From a checkpoint of a small image embedding model.
Model: 5.26M parameters, activation quick_gelu.
Training: 9900 steps, batches of 64.
Rows from block 6 of a small image embedding model, named by matrix and row number. Rows with one number belong to one neuron. Each number is 200 + 30 x the weight over its row's rms, rounded and kept within 0 to 999. All counts start at 0.
After each neuron's rows are labels from the 100 images, of 14976, where the neuron reaches its highest value: "strongest on" is what is common among them. Only what is clearly more common there than usual is listed. The data: procedural textures in two colours, tilted and lit.
# fc1: MLP up (model.blocks.6.mlp.fc1.weight, 768x128), inputs 32-63
# fc2: MLP down (model.blocks.6.mlp.fc2.weight, 128x768, transposed), outputs 32-63

fc1.86,148,207,205,224,201,220,190,187,180,171,253,168,240,170,238,172,236,155,189,218,166,243,182,119,216,260,205,186,251,230,164,177
fc2.86,189,158,213,183,202,221,209,210,198,194,154,212,177,199,145,192,222,257,171,190,228,130,230,280,167,154,230,225,170,184,229,180
strongest on: purple; pattern colour: purple; pink; ground colour: pink

fc1.252,198,166,162,214,215,175,217,205,202,182,234,220,236,192,200,254,215,177,232,186,176,228,181,141,217,206,190,187,195,177,250,191
fc2.252,225,248,189,232,147,217,232,175,215,191,184,138,256,197,208,154,171,156,193,185,167,234,213,186,239,202,221,190,258,221,223,174
strongest on: teal; ground colour: teal; pattern colour: grey

fc1.638,207,176,169,201,207,178,197,182,197,201,228,224,186,190,186,162,195,160,191,221,201,219,215,178,215,171,215,203,207,208,178,185
fc2.638,215,184,177,198,195,227,239,177,194,184,191,184,257,250,155,252,173,230,242,139,219,208,180,170,165,195,191,211,144,211,218,217
strongest on: pink; pattern colour: pink; teal; ground colour: teal

fc1.3,231,208,204,232,209,241,197,190,165,230,144,199,246,163,237,186,248,196,183,215,237,216,177,167,224,218,174,162,202,244,225,192
fc2.3,226,312,212,239,215,169,181,256,211,201,215,222,163,241,176,197,195,191,240,212,222,188,175,226,170,185,160,161,164,158,198,229
strongest on: teal; ground colour: teal

fc1.455,210,170,238,224,218,236,168,221,234,253,202,180,162,222,218,222,228,208,164,130,213,175,207,143,211,173,156,215,167,205,198,151
fc2.455,213,204,137,197,200,213,218,173,227,229,217,234,188,209,138,225,234,162,230,185,247,154,217,180,132,234,185,171,190,185,164,245
strongest on: brown; blue; ground colour: brown; pattern colour: blue

fc1.420,232,203,189,184,199,183,253,192,193,199,232,201,225,204,214,212,175,215,207,195,202,279,202,142,166,233,169,205,204,169,249,199
fc2.420,235,227,171,238,126,183,240,141,241,213,193,155,263,172,185,160,190,160,208,196,197,227,223,174,214,186,230,178,268,230,216,216
strongest on: teal; ground colour: teal; pattern colour: grey

fc1.699,196,185,215,223,182,232,234,169,231,205,247,215,152,145,189,184,208,184,193,163,198,189,179,244,198,252,226,170,211,207,161,201
fc2.699,198,191,178,205,169,124,200,182,218,226,179,220,160,186,233,195,156,172,235,192,233,202,209,221,228,190,223,188,221,207,200,167
strongest on: purple; ground colour: purple; grey; pattern colour: grey

fc1.761,177,223,219,246,206,255,236,234,220,198,250,164,213,170,235,160,230,170,220,207,144,213,209,118,194,207,182,195,269,218,201,214
fc2.761,219,210,157,186,173,195,205,181,219,247,121,180,198,167,143,208,189,205,180,215,221,147,209,247,182,134,231,215,191,222,183,196
strongest on: pink; ground colour: pink; white; pattern colour: white

fc1.747,207,190,153,209,193,214,209,196,159,186,217,240,206,122,187,193,202,179,174,199,206,235,168,216,206,178,193,205,173,212,179,189
fc2.747,168,142,249,248,245,173,192,186,207,189,233,204,238,222,214,170,201,212,256,203,174,181,224,191,196,208,218,205,196,209,256,196
strongest on: yellow; pattern colour: yellow; teal; ground colour: teal

fc1.319,234,207,211,219,230,238,210,201,205,237,218,194,165,176,268,215,223,199,213,210,180,255,187,192,218,195,186,215,193,213,164,165
fc2.319,204,188,142,152,220,163,157,181,177,167,192,216,202,192,183,236,209,252,188,208,195,198,161,221,208,214,186,197,149,212,163,226
strongest on: grey; ground colour: grey; green; pattern colour: green

fc1.753,228,211,198,150,214,199,187,113,242,178,136,148,239,216,199,238,193,193,240,225,233,195,254,186,176,173,200,130,202,169,184,226
fc2.753,180,168,226,275,229,194,176,234,178,229,216,198,181,168,238,173,204,174,187,180,191,194,125,204,248,234,224,240,184,218,196,147
strongest on: yellow; ground colour: yellow; purple; pattern colour: purple

fc1.704,191,186,169,184,197,217,218,194,188,213,225,233,188,223,233,188,195,245,154,176,183,158,205,193,221,186,167,238,185,166,199,186
fc2.704,172,255,190,173,216,232,189,183,207,225,202,210,162,171,190,244,201,203,239,181,165,198,226,177,256,195,164,200,218,189,246,217
strongest on: yellow; pink; pattern colour: yellow

fc1.273,231,186,153,207,225,173,197,166,154,148,203,228,204,209,179,183,161,199,203,194,198,237,214,214,229,233,198,175,225,145,253,203
fc2.273,227,212,166,162,194,206,186,153,257,186,193,209,188,148,200,216,196,180,198,201,200,226,219,161,204,175,185,161,215,164,164,221
strongest on: teal; ground colour: teal; pattern colour: orange; pattern colour: brown

fc1.30,193,185,179,175,222,170,226,175,193,164,201,209,245,173,244,205,193,231,229,205,208,241,169,150,206,231,197,193,213,169,204,236
fc2.30,230,255,164,240,157,250,234,171,235,200,214,184,238,197,195,158,199,136,228,189,167,243,228,154,194,220,213,165,245,240,206,220
strongest on: teal; ground colour: teal; pattern colour: grey

fc1.611,207,201,248,217,228,247,217,196,174,216,232,206,213,194,209,215,213,202,242,228,190,213,213,206,213,211,186,221,192,211,158,158
fc2.611,215,183,163,182,232,148,149,181,172,169,215,230,190,197,239,230,199,209,184,229,189,211,178,190,235,228,184,181,167,217,157,203
strongest on: grey; ground colour: grey; green; pattern colour: green

fc1.58,200,154,186,219,166,243,243,191,266,204,163,143,195,177,194,196,207,213,157,197,211,190,224,195,251,148,212,189,221,178,190,183
fc2.58,192,180,151,226,202,200,174,219,169,230,223,216,151,158,212,196,180,136,191,170,201,185,154,181,231,239,184,230,185,198,165,174
strongest on: pink; yellow; ground colour: yellow; ground colour: pink

fc1.641,251,192,130,190,251,137,198,195,189,161,203,217,193,204,181,259,177,211,167,210,215,189,209,177,166,209,184,198,170,163,204,217
fc2.641,189,171,212,257,215,168,174,168,239,208,206,217,202,145,160,187,181,207,258,133,232,182,197,198,185,192,218,193,211,168,202,224
strongest on: green; ground colour: green; pattern colour: grey

fc1.64,178,152,192,235,192,165,179,161,201,248,185,197,201,189,207,201,216,193,214,225,236,169,185,213,212,204,256,227,162,246,179,210
fc2.64,202,216,177,248,166,236,240,184,193,212,187,163,225,196,212,195,186,123,194,172,182,246,224,158,214,189,208,209,234,230,219,157
strongest on: brown; ground colour: brown; red; pattern colour: red

fc1.450,176,169,181,212,176,180,207,203,206,207,160,185,184,158,239,212,173,210,176,202,181,178,179,193,232,214,246,214,163,226,200,179
fc2.450,208,205,179,165,240,211,162,169,228,159,199,193,218,200,214,223,225,167,230,233,148,260,225,135,224,219,178,148,259,186,175,222
strongest on: yellow; ground colour: yellow; purple; pattern colour: purple

fc1.523,208,225,173,195,237,250,150,193,173,176,203,188,170,182,235,235,190,192,231,190,202,209,201,166,214,198,161,171,178,209,213,163
fc2.523,290,240,175,223,215,185,229,205,201,188,152,217,181,190,163,182,210,160,148,222,164,203,185,200,219,220,193,222,195,183,232,206
strongest on: yellow; ground colour: yellow

fc1.432,193,177,169,167,214,119,216,119,212,187,180,214,217,195,166,190,256,225,209,222,265,171,182,234,193,249,231,173,173,187,205,261
fc2.432,189,252,174,193,210,218,185,169,262,243,234,190,176,172,224,182,259,168,184,239,198,220,199,142,201,250,180,124,242,209,139,217
strongest on: grey; ground colour: grey; red; pattern colour: red

fc1.176,177,175,167,190,233,186,168,147,216,157,223,163,257,199,215,251,222,182,230,186,198,156,174,188,207,201,178,182,201,165,194,188
fc2.176,188,292,195,210,215,195,201,208,182,224,175,236,161,232,205,212,214,176,178,184,170,202,218,177,159,227,199,200,196,177,189,174
strongest on: purple; ground colour: purple

fc1.489,222,232,174,233,224,179,230,185,178,202,180,205,170,186,204,155,169,216,160,224,230,219,261,223,177,221,161,152,170,182,214,186
fc2.489,196,194,183,159,204,152,193,166,236,238,211,206,179,221,216,185,159,161,232,178,231,185,206,201,248,184,201,175,240,235,166,234
strongest on: grey; ground colour: grey

fc1.11,249,174,226,189,209,224,253,241,177,239,204,221,221,171,200,224,213,215,183,206,158,181,230,160,195,222,245,215,243,190,238,236
fc2.11,154,257,177,214,176,196,105,228,165,157,179,230,210,260,211,181,249,219,235,145,208,202,208,236,202,208,218,229,165,188,203,211
strongest on: pink; white; ground colour: pink; blue

fc1.516,191,152,210,160,227,220,184,199,284,219,174,172,213,199,239,233,218,235,205,128,203,146,212,154,240,155,162,202,166,161,202,198
fc2.516,214,187,170,200,212,218,206,185,207,196,244,216,189,183,153,248,202,161,197,129,241,192,176,175,158,242,200,184,177,180,187,223
strongest on: brown; ground colour: brown; blue; pattern colour: blue

fc1.251,210,167,175,191,238,139,171,177,188,220,151,222,181,189,134,203,195,174,245,199,222,187,195,233,194,166,199,231,200,178,221,224
fc2.251,214,168,189,173,205,208,208,149,221,222,137,165,198,215,174,259,208,169,173,146,246,185,234,198,205,153,215,226,177,191,200,161
strongest on: green; ground colour: green; orange; pattern colour: orange

fc1.656,167,174,165,183,246,186,172,202,181,203,192,238,150,149,195,236,164,172,259,140,218,233,160,197,185,158,210,229,164,197,201,193
fc2.656,206,234,234,259,174,197,195,228,176,223,197,174,218,224,179,122,146,196,175,210,165,222,199,185,214,170,206,234,207,184,276,168
strongest on: teal; ground colour: teal

fc1.545,206,201,222,213,231,238,195,171,165,206,234,185,207,204,221,202,196,195,288,226,229,263,175,192,191,245,179,179,250,221,201,191
fc2.545,237,168,187,174,233,130,166,161,173,190,167,226,177,214,235,246,157,170,189,232,201,180,218,184,224,185,171,204,176,200,183,199
strongest on: grey; ground colour: grey; green; pattern colour: green

fc1.460,215,153,179,272,167,238,232,236,218,135,154,198,179,206,239,184,245,211,186,187,177,230,187,225,204,152,240,166,212,182,181,254
fc2.460,232,258,238,181,198,216,191,222,214,211,222,174,165,189,210,155,207,215,250,223,205,222,173,173,195,218,142,182,205,208,225,176
strongest on: pink; grey; ground colour: pink; ground colour: grey

fc1.121,227,220,208,212,212,229,224,145,246,188,195,227,185,223,241,175,205,174,177,218,171,164,283,220,185,146,156,212,191,208,186,262
fc2.121,220,165,217,203,202,240,173,220,231,240,206,133,179,216,143,221,187,191,158,173,175,171,175,195,242,209,247,172,259,226,227,170
strongest on: yellow

fc1.563,139,213,213,219,208,228,192,214,193,172,208,163,240,158,258,185,238,152,178,227,142,228,211,160,212,260,225,170,212,243,166,195
fc2.563,170,136,244,190,237,208,179,213,199,168,169,219,165,198,163,191,234,235,173,166,218,147,215,268,191,156,235,219,186,155,224,182
strongest on: purple; pattern colour: purple; white; ground colour: white

fc1.113,248,196,175,202,201,230,218,160,258,241,203,144,221,181,226,208,177,148,174,189,212,214,197,136,196,207,204,191,200,193,176,169
fc2.113,209,179,137,173,228,201,164,201,189,231,179,221,162,187,206,222,215,144,143,229,235,146,227,186,189,184,179,222,188,220,147,186
strongest on: brown; ground colour: brown; grey; pattern colour: grey

fc1.81,149,206,154,175,198,177,223,164,176,181,200,223,253,170,154,169,243,161,175,191,190,258,211,193,189,204,213,218,227,175,216,240
fc2.81,194,191,233,170,211,156,204,131,263,194,184,165,213,249,214,191,201,219,220,239,208,208,262,190,208,170,192,155,253,157,225,228
strongest on: pink; ground colour: pink; orange; pattern colour: orange

fc1.170,145,216,240,207,200,124,142,146,288,166,169,154,175,182,230,210,227,205,220,182,218,189,224,227,251,208,230,160,216,150,176,208
fc2.170,212,189,200,240,189,219,221,240,152,185,212,192,258,194,198,183,179,218,224,204,128,256,164,213,199,192,200,209,200,251,209,184
strongest on: yellow; ground colour: yellow; orange; ground colour: orange

fc1.143,184,217,243,221,190,189,276,244,222,151,228,208,173,242,200,158,189,229,218,151,251,238,192,140,233,210,233,221,228,185,240,231
fc2.143,244,248,214,217,211,229,226,214,194,196,149,157,243,198,187,196,177,215,148,190,188,129,188,193,188,191,201,197,216,216,187,187
strongest on: pattern colour: purple; ground colour: grey

fc1.388,218,201,223,187,183,175,232,244,224,145,140,194,175,178,150,206,193,179,187,212,249,168,168,179,181,161,209,202,169,156,194,225
fc2.388,151,210,186,258,192,219,219,249,194,160,167,202,191,246,246,185,173,202,172,225,212,169,148,196,170,188,201,169,212,221,220,220
strongest on: grey; pink; ground colour: pink

fc1.123,209,151,191,194,247,216,235,210,197,189,201,205,227,180,223,204,173,168,222,172,209,271,175,164,219,201,201,172,197,190,247,216
fc2.123,219,243,188,224,132,207,227,167,220,185,174,149,245,189,191,161,174,150,204,189,165,248,224,174,220,198,223,170,263,206,246,195
strongest on: teal; ground colour: teal; pattern colour: grey